Weights of a small self-supervised image encoder.
Model: 5.24M parameters, 32-pixel images, norm batchnorm.
Training: 18800 steps, batches of 256.
Data: trained on streak pictures of flow and ridge fields, 195000 training examples, 24.7 epochs.
Rows from block 7 of a small self-supervised image encoder, named by matrix and row number. Rows with one number belong to one channel. Each number is 128 + 32 x the weight over its row's rms, rounded and kept within 0 to 255. All counts start at 0. Numbers have three digits each.
After each channel's rows are labels from the 100 images, of 14848, where the channel reaches its highest value: "responds to" is what is common among them. Only what is clearly more common there than usual is listed. The data: streak pictures of flow and ridge fields. In brackets: how many of the 100, against the usual share in percent.
# c3: 3x3 conv (model.blocks.7.c3.weight, 128x128x3x3, each kernel summed), inputs 43-85
# c1: pointwise conv (model.blocks.7.c1.weight, 128x128x1x1), inputs 43-85

c3.90:076118146117083190139145120114136140119131120123122111135115110159120094166055089113151140140098072185159107058159090139131097115
c1.90:109106131103097163134135091120130103084089140152113081133114114137117120121021125063139127114108098169053073091107103103114106084
responds to: source (43 vs 9.6); spiral (28 vs 10.5)

c3.45:210174107129147129120125096141172075117089131130096144079129123094115122210116135132136135138078174113153117123164111136141118184
c1.45:150146063073139112098094130092159047128097106135117148099124093067081141184120126096152131147100140113074100130163081106093105121
responds to: saddle (28 vs 10.1)

c3.95:172127128153108110147088128143138144132153140122128075171169123105125174064168139112106148139135165133125129169075165132135151084
c1.95:145138045110102118097063094101115096122127129141112126116155080097131114096119130083120161102120115150113132126092069070149130099
responds to: fine streaks (100 vs 49.9)

c3.111:136136118161148105138127142112117155133176122074122130129145139170143143108128067138099154132143134153149164120121108111143117130
c1.111:126150129116191151132129134139142128126183152139112148101158128167143138129167076103116143130148140134166141110120123109143116112
responds to: source (65 vs 9.6)

c3.69:193128132131108102134154100119107137124136177125138151132124114127143102140141221109135110127124095085149027255123112122128114141
c1.69:163106083118112122100096123136165159118156149119158169159141118125119115105177200173117145170100040119122094255124166135077088130
responds to: waves (68 vs 10)

c3.66:108106133134096183149146128113147095182141096078158135140170154108118138142123169078123138148126140119102090127173067104146159107
c1.66:134157129139054194112170112165140112170121135110153140165138174103103129119154241099105164086124101124096074166133129134094206113
responds to: fine streaks (84 vs 49.9); turbulent (30 vs 10); source (25 vs 9.6)

c3.34:117136149128123194039146074123162085114115184129112141162087110104093117140151122149144086084095060139140076141128158127060165123
c1.34:138136145151112185053138112129153101126116163162145138136122094076079126132134151123073131109120080180119054181123133132019179115
responds to: pair of whorls (38 vs 10)

c3.19:112114159122107108155136118160115110091102182117169163141099150184158098158159110126157129085107091083141140205133146142103136084
c1.19:119131124114149160097131082142126101105141160112158100130128109133158057177144107145144169093119136101138146199114143133092064147
responds to: spiral (27 vs 10.5); source (25 vs 9.6)

c3.68:131114112153107130130134151125131063179161133117085123122115130103120149129221198114092128144156106174152102129153105087138154121
c1.68:148128045133082143176122103096125039173170176094086126085130067101103119144178163138082142148117099182124127118149092074133140107
responds to: source (63 vs 9.6); loop (36 vs 10)

c3.101:118085131159037136112112101127125163130092073114171145120129104134147171116119127089117148151141144116139055123128114145119131107
c1.101:126080151112078106150107069104110161093120074137136143112163148151136143145102102090137128112123125132082118078099125153138093107
responds to: waves (40 vs 10)

c3.77:117145142195127131101222161225113135117109148177089128177150180161116082114147139218126162154057113133155141131178102130106135081
c1.77:129129167185116139089193155208097134090137165146039130155164167146120060087121160229159118105149116161164146133215129126137152118
responds to: turbulent (29 vs 10)

c3.49:118092132113087121109127127131082128111141152081127131099185124155174169159119092116113122166174047126127131123150093132108059133
c1.49:133127129133105112128125123124122120135182114092149120102161145164178156185136115116152172143157112147096113108151104151132040113
responds to: source (36 vs 9.6)

c3.91:050130139155137125155119124116114082127156045123133105139089076151128093120112095143099137099146128071137071095133099104099170092
c1.91:072124120118050153111120087117132102112143066126139138155115082110058106116135136126038129129155123113114087149133101071058147095
responds to: waves (75 vs 10)

c3.102:131218112098178126133151119133148099088169146134152156101142075137080146129157129104134144131135177127129097134156132115083128108
c1.102:114167096060107109116106107091166105104138125132125172140133107105093138135149088018132102123117170132025120132152096099117116106
responds to: whorl (62 vs 9.9)

c3.106:139161143113120154132154125107163142124127116078133098134255116136125116101093122098130155123130132130106122117077108139146147081
c1.106:133179105069118136113145032035182137139127136126150143164192124087130131127081176075105128123140126129064104122110065114153144083
responds to: fine streaks (100 vs 49.9)

c3.94:094126163139135098161098120126108104130090136112125142113150103073157106156124134129163112112090119102130113164119081092108164103
c1.94:154125150143073158055135164138160083142082139151136163106125100046097134133131176131082144115137104164120122164116120118116148123
responds to: waves (39 vs 10); pair of whorls (31 vs 10); whorl (29 vs 9.9)

c3.127:102071150122072150196137159111092159170145163118133094202116174141139144112128148118107106164126111136102121081085127154165099138
c1.127:135096151142059141196132179067091120152124151124152091137124129168170130134129166126114157099134093158077112086097094159160120133
responds to: whorl (58 vs 9.9); pair of whorls (35 vs 10)

c3.10:103100145135084183149096113131085149153125184094088054084131107159093129101082119156166070116132090154136071045103133126120162096
c1.10:104089156133117164136083105119086076146123175085087095077117072110071150122144137122066101132144078133120041096111099105059136124
responds to: high contrast (76 vs 39.5); waves (65 vs 10)

c3.104:139072137153079168051140109107106101110135128104125110087106131100102132127114110112146103129113080114172094149148091151028098119
c1.104:133087126074068105077098144095109059107121128112113123043114115063119104126118111110108078081107040170098086153122070125057110121
responds to: waves (48 vs 10)

c3.3:127203109134124085101163121128146075109147097174197168101122113063092119148198161096118137191126183075099121141155133157116082102
c1.3:125171155117139084148200137160110112114134119170179142101127093073131148100201156143186133161138116052126073150156158164124129138
responds to: saddle (28 vs 10.1)

c3.57:200127108121114121163127118107068171118136211112164151152145076130130127103173198126051110099139085145133041173128155120122095123
c1.57:167131087099083123109109060106131099125133140058120163143146074081073137114155191083009115149155095141141053152147093022115124098
responds to: delta (65 vs 10.1)

c3.84:097183153124180176099145111132148108128118182125135080084093130118056115128076060144120127141110166161123120083164117108095217098
c1.84:125152131132153184084129154134132065133149188090132074059139100101073120131132080172106183137124147157112098140149096130073152137
responds to: delta (94 vs 10.1)

c3.39:065099161123128064136137133138137112097111143167149143119100107138074130119104076155071119141152112092092115131125119107095092160
c1.39:148165166141160120120060091128167168091165171133163132145118068139078140153160120153021102132178137078106113156110131135096119146
responds to: source (33 vs 9.6)

c3.11:107097198118123170149183140145159103166116144141153167129138129152125150155105131130135184131149151124143113109140118170146143144
c1.11:125137194184125151160159181234141162131128174167170134199131145140118138116136154170136149148130158105181126163161170225180166143
responds to: source (41 vs 9.6)

c3.125:199135088122151176161145117127133148070086165081121119118140139166157110124047169111150114104106083192136071174111131117083139194
c1.125:155133089102142163139124087115118139096072126110123110075127117178124116143064116118148132108096088172130085149122093140123116152
responds to: loop (50 vs 10); spiral (39 vs 10.5)

c3.12:038127128085122140162164104133121105176097081171182095085135148076106145119063044134148165100144089118128126060111162189085148142
c1.12:091164163104099120180129120137125133174139147167222131104156150118129162103152112159098156130138132124099107120115194211131136143
responds to: whorl (72 vs 9.9)

c3.119:105117147154137145192090088078053124120145120075135091147187130170139129109056135117101130150150099107150078162103101133142144174
c1.119:139092130150102148076110102100099146126135076093141135131146122117098151107091112099071138099170048145118081118146067131119137140
responds to: whorl (27 vs 9.9)

c3.108:099085077170094090144171082222109151112191120144129102105138105168116112070112145192152108099121108064184134117174150113138126087
c1.108:139132018136095094132163105190101079085151101128065136097092061172118106105136145201130118128128122067186131128158147097118111084
responds to: fine streaks (94 vs 49.9); source (27 vs 9.6)

c3.14:080142133142137156118161158094112142097125109173138097126112127124143113125074018136093119112103141088162142098154129153140088180
c1.14:094150137147171145145143105102078119101102109166167146135098160088128135159103102079116129107120158117140169121158131130133072152
responds to: whorl (54 vs 9.9); pair of whorls (32 vs 10)

c3.109:097113157150114127072154128160128122137126100163134055152146184069139129095146184124148088124091146144085107140164143108134172098
c1.109:117113063089107155053177128083101106138134109136045134155156142059156124101128159093124114136108127165140145123150081036108157149
responds to: source (76 vs 9.6)

c3.100:132115128127141178111107093149163057159109124065092090116109164070133104138097167096150134147120102180134121168131090127136175144
c1.100:141117087161061170049106123170171077147092124126111125144136128046093136123148171111121118086128075177145095177144111145083182132
responds to: waves (31 vs 10)

c3.51:094076183158091157163161157131111150175118108124134134098090175115068149139032150118132095092093162103124101111144112119118143098
c1.51:158086195147141071163141150154113146126162162115171077122162174158136102147042104167096172103119174155124148119131155173140079091
responds to: pair of whorls (31 vs 10)

c3.74:144147135097137150153130121028166117117118123133146154135175115093139159182124148040129147126185141136134151107137088125147134188
c1.74:134143108070128136159130075034130101112108093156165132146145131061142141143127138000129144106153160146119140110140036132149145126
responds to: fine streaks (94 vs 49.9); high contrast (70 vs 39.5)

c3.43:232105096134144112118148117124134136142131121104119163085111101160147140143123191110110113189103078168137082225164141152102061171
c1.43:159126055073138094133092116085137094104066134099075128086131125144142113123125159090152145157103123137132073157118075082115108108
responds to: waves (36 vs 10); loop (26 vs 10)

c3.36:038066136091091121156124131098120122143143115135145105155107126099149105109068091155179122103113069092159079058120112144131117127
c1.36:075059184152089120174109148124087177148097152145188109175099146135172111124066124178154099124129076072125094108153125160170113141
responds to: whorl (69 vs 9.9)

c3.53:150117142149085169061114084136170111121138141099109130117143151068020139133100105114115127162142083139120106137131119136022120144
c1.53:149107137111114138006108082100150142134124128089120137121129091087059131136124077108050121161142073158125087122140081151015094138
responds to: fine streaks (93 vs 49.9)

c3.16:117095113114086067132130101078080076136063150165204123091113129156104151173116137152086117136140090112146098129139127176105064121
c1.16:124138154114093061177112126150112144146103177137235130151130132182137122140116136140040101141124098093119154164144150175148017149
responds to: whorl (62 vs 9.9); pair of whorls (38 vs 10)

c3.56:078173111141146072130127148141129076163239098143151127121103130017081119106189119106104137133125188069134139115126127130138116110
c1.56:135164147082140000126139163102120089178115097154164165153165142037128099160151141083139163129124145068134156106114129099131103136
responds to: loop (72 vs 10)

c3.118:102095132114121096121168091168114124074108150109127168142168078139116119124132084157093097147146077064144166111161189137106103147
c1.118:099138165134129157102157091154137134103161194102137160187080091179124149151132116159121093157183093109106139140186165153136152137
responds to: spiral (30 vs 10.5)

c3.41:087119083131096117111092107121166141152141148086135116104121059190136150066121085171117136178118175100114118132117116136096089155
c1.41:109154150115110120144099123206151163135200156100100067133131070164134155150145092199155151186123146126100101152119201169109106145
responds to: fine streaks (78 vs 49.9)

c3.117:122084145137128128159101139100071104130157124106101103098138093107150148101116115106170102123150110124160094112126144111173070135
c1.117:123061098120091138106116098099131079161150102083098152056138138086137139107103123058152134143158098169127100078140056124084036072
responds to: waves (27 vs 10)

c3.123:125101116134120096088135149107076103144151110105114116131147122154139155143167143136098151161137132128110168135126079063139121110
c1.123:118095103092124100140161150128054141134126120147075090138137093156160110116133111123139159148124125140151176107136110085152085143
responds to: source (68 vs 9.6)

c3.42:115169113122122178093127126144177142086141098147112096155103137119071157108056086144080059130092207151117119108127166166096126132
c1.42:113133184165144176072162108152163186116122124120136141168113124120054118132036095150112110144102131130146114106137118108099117133
responds to: pair of whorls (64 vs 10)

c3.76:126150146144133218122112153127132136079101166141175097137108083122137090138070143099115087129108114247133096097125110142121186109
c1.76:138126119152110189140161159098110190101117158108107057137126097158153161151015179156087094143128060182126088168127131137099155142
responds to: waves (63 vs 10)

c3.37:133077063092051124132052158075129138151138082108132129055129096120152093107134160096051137100109102156090087122076118136160070123
c1.37:125057096112060119126083198132139152144131057141113107100122081149144080084141129114072123104037059158113088112105108141144078063
responds to: high contrast (71 vs 39.5)

c3.97:117065200135136133147124133154105176074167099129163123098083139077157098091146076110082120144121139062121119104100145160095088190
c1.97:090173178169148139188163174148133089123197101080102130124110120121137155162155100146118164081141129138143146098133135156153151154
responds to: spiral (38 vs 10.5)

c3.107:114127115143150141138141082130137141088148159096131179172143069147100137153157084149126151169147084069107145165152143145098143106
c1.107:127168153204143159149141144164133127060197162114124152161130106165094141139172140136149112158158151111123138145130146189118174142
responds to: high contrast (95 vs 39.5)

c3.9:165048097125095112121132124167115178135101120106141133177145155119177115149147175120112106130123058073137121164133125103119060134
c1.9:165025111130096125123140107141080166119119131096120120163156097148183117125157141100110159143139069114148086124140135067131070117
responds to: delta (64 vs 10.1); saddle (34 vs 10.1)

c3.8:098106169144077126103160169131048148110123079110127115107154147111101106129097055126140134143126108092128177078142136186067086170
c1.8:099105144146069102126111175160063109126105042121117105086143147136131092133104079107136148100106120128129162060137122152083079141
responds to: parallel (28 vs 9.8)

c3.32:131118133142081158059134116139141101115163122079116123112143119085039144101121134150120119155138079125128109153111139147032117138
c1.32:143102125099042130033118108108115101124128114067120127102140103090064122126134089096088115119137045164108105132121075140018097129
responds to: high contrast (93 vs 39.5); whorl (28 vs 9.9)

c3.55:139097136152147137138138116111128090177162140138132108099086082125158103116124142141126166129122114194149122100142112139089122159
c1.55:154138087103112114104124106092137082131120141132057105124114086124131134129132158098138139114089100165074126131111097073081153084
responds to: source (92 vs 9.6)

c3.2:049096158142127141151157135132132139059072137161142117123144100183106127140107056099163072137126093083106133064152095126123080103
c1.2:098164159122135086170129139139105144096088096166156099115181130172170136130103090107168108152107184100080141019128138147159103114
responds to: delta (83 vs 10.1)

c3.20:082109122116107113155142116129137092144134127116140121105113098127131147183115083136089168141121128091102134121126086123102075100
c1.20:089135149196143146159144146179155128141165118123152143158133146140086175171137159198102145143119143095134145138146138193118147116
responds to: fine streaks (84 vs 49.9); spiral (26 vs 10.5)

c3.72:162143154137149113178155164149100149131127183180145126143105134167161108102181120144095172141121135137158135132140171144154125118
c1.72:154114096075108127149135132069137111125130121145082141127109150106140153097136129044123142092116080177130124152118071048138141096
responds to: pair of whorls (26 vs 10)

c3.121:159111147119135080110138105160149108144183107111110148072113126131085128093172150121098106139126082056153112151080095168083026139
c1.121:170135162139147153132153151135133085172166088153165160064127063130074127146165163127117127126148105116166123120123106134141039173
responds to: loop (38 vs 10)

c3.93:165149129106096135168125080092099081096063100132152107060133137208136115132071126089156098135113124145154093126137097124153097162
c1.93:169153093156115139171133083085104131109128165089144114104152093194107142137076140110161102185099092156153058146121131163096097182
responds to: whorl (71 vs 9.9)

c3.115:113113110099138186140084118117159178116105180112115072156084091172139094132025121119102132116148084154075060145103117137128155208
c1.115:127138112128095179075084101121150146130151166149148119163126093138116147162099166114036116145125121156089089123121158175056168168
responds to: high contrast (69 vs 39.5)

c3.83:135143138189090129103143113109058099156065165099167114187147138115201114153150141160147114148109068127124131174120119119068180113
c1.83:146122203155116102112150154126118153090054111109170180178152144126185130141116155154134082169158058112143105117170109146108124123
responds to: saddle (66 vs 10.1)

c3.63:108154141107188092135126141125121120129154106068089107118109101133132091127147000117196169102116165114121145092143114127120089159
c1.63:108140143042144110123135099114083130150106113130105077103133088152142086138136023121194166117129137123096132082127108161102115124
responds to: spiral (26 vs 10.5)

c3.64:109107113146133162135179110089158068156123068060121092127107129140173121116090120110120153141093069137106175069114094097120121095
c1.64:114095110136120142106150055102172085123158058080053085142125093102144121133107153122106146131149078130158172086132079074088070136
responds to: source (97 vs 9.6)

c3.96:114101133099109174132127164105197137134128150116110109162132188131111154129115138095103079136131094138120124112144097127104142125
c1.96:127096115084132161130119072045170118141112141090131144117149133128157159169089119021105136180104065161123099090129012115098103136
responds to: fine streaks (99 vs 49.9)

c3.28:160103091132082129144095137102136160174116176119156151125141133066141130137059127134133113138169108121130148147097138143131084153
c1.28:174136145171113135065109141130143168146135162102106073187124122102176072122082145198099088140130111087149164174130172172133112185
responds to: delta (56 vs 10.1)

c3.122:124114137120084149048136096122130122118127120090114138126142137085028118138087079125129100154140099135129103106138120145035104145
c1.122:142117133144074133033145106134140142116150127089118131127140124111050122142114091162077082145133083143133094115121120144029103141
responds to: high contrast (83 vs 39.5); fine streaks (81 vs 49.9)

c3.15:091096131155099143143112141109117153115158141115116098117125093124135138129106078147137108121158078170134133057139103138145123137
c1.15:066121098160101132116109167178127160126169175113067090127095108156145112060123090189105147094133082121151131078132166138117090123
responds to: loop (60 vs 10); source (25 vs 9.6)

c3.48:110102136133143145123072098113104122160174130083118111116097117193165148139060095096105142156102051109116121093073125136066090150
c1.48:155126140166131114127138080172118110095186141053145139132137135201132162073120157152106128165148049128112147155110126178059126126
responds to: high contrast (68 vs 39.5); turbulent (25 vs 10)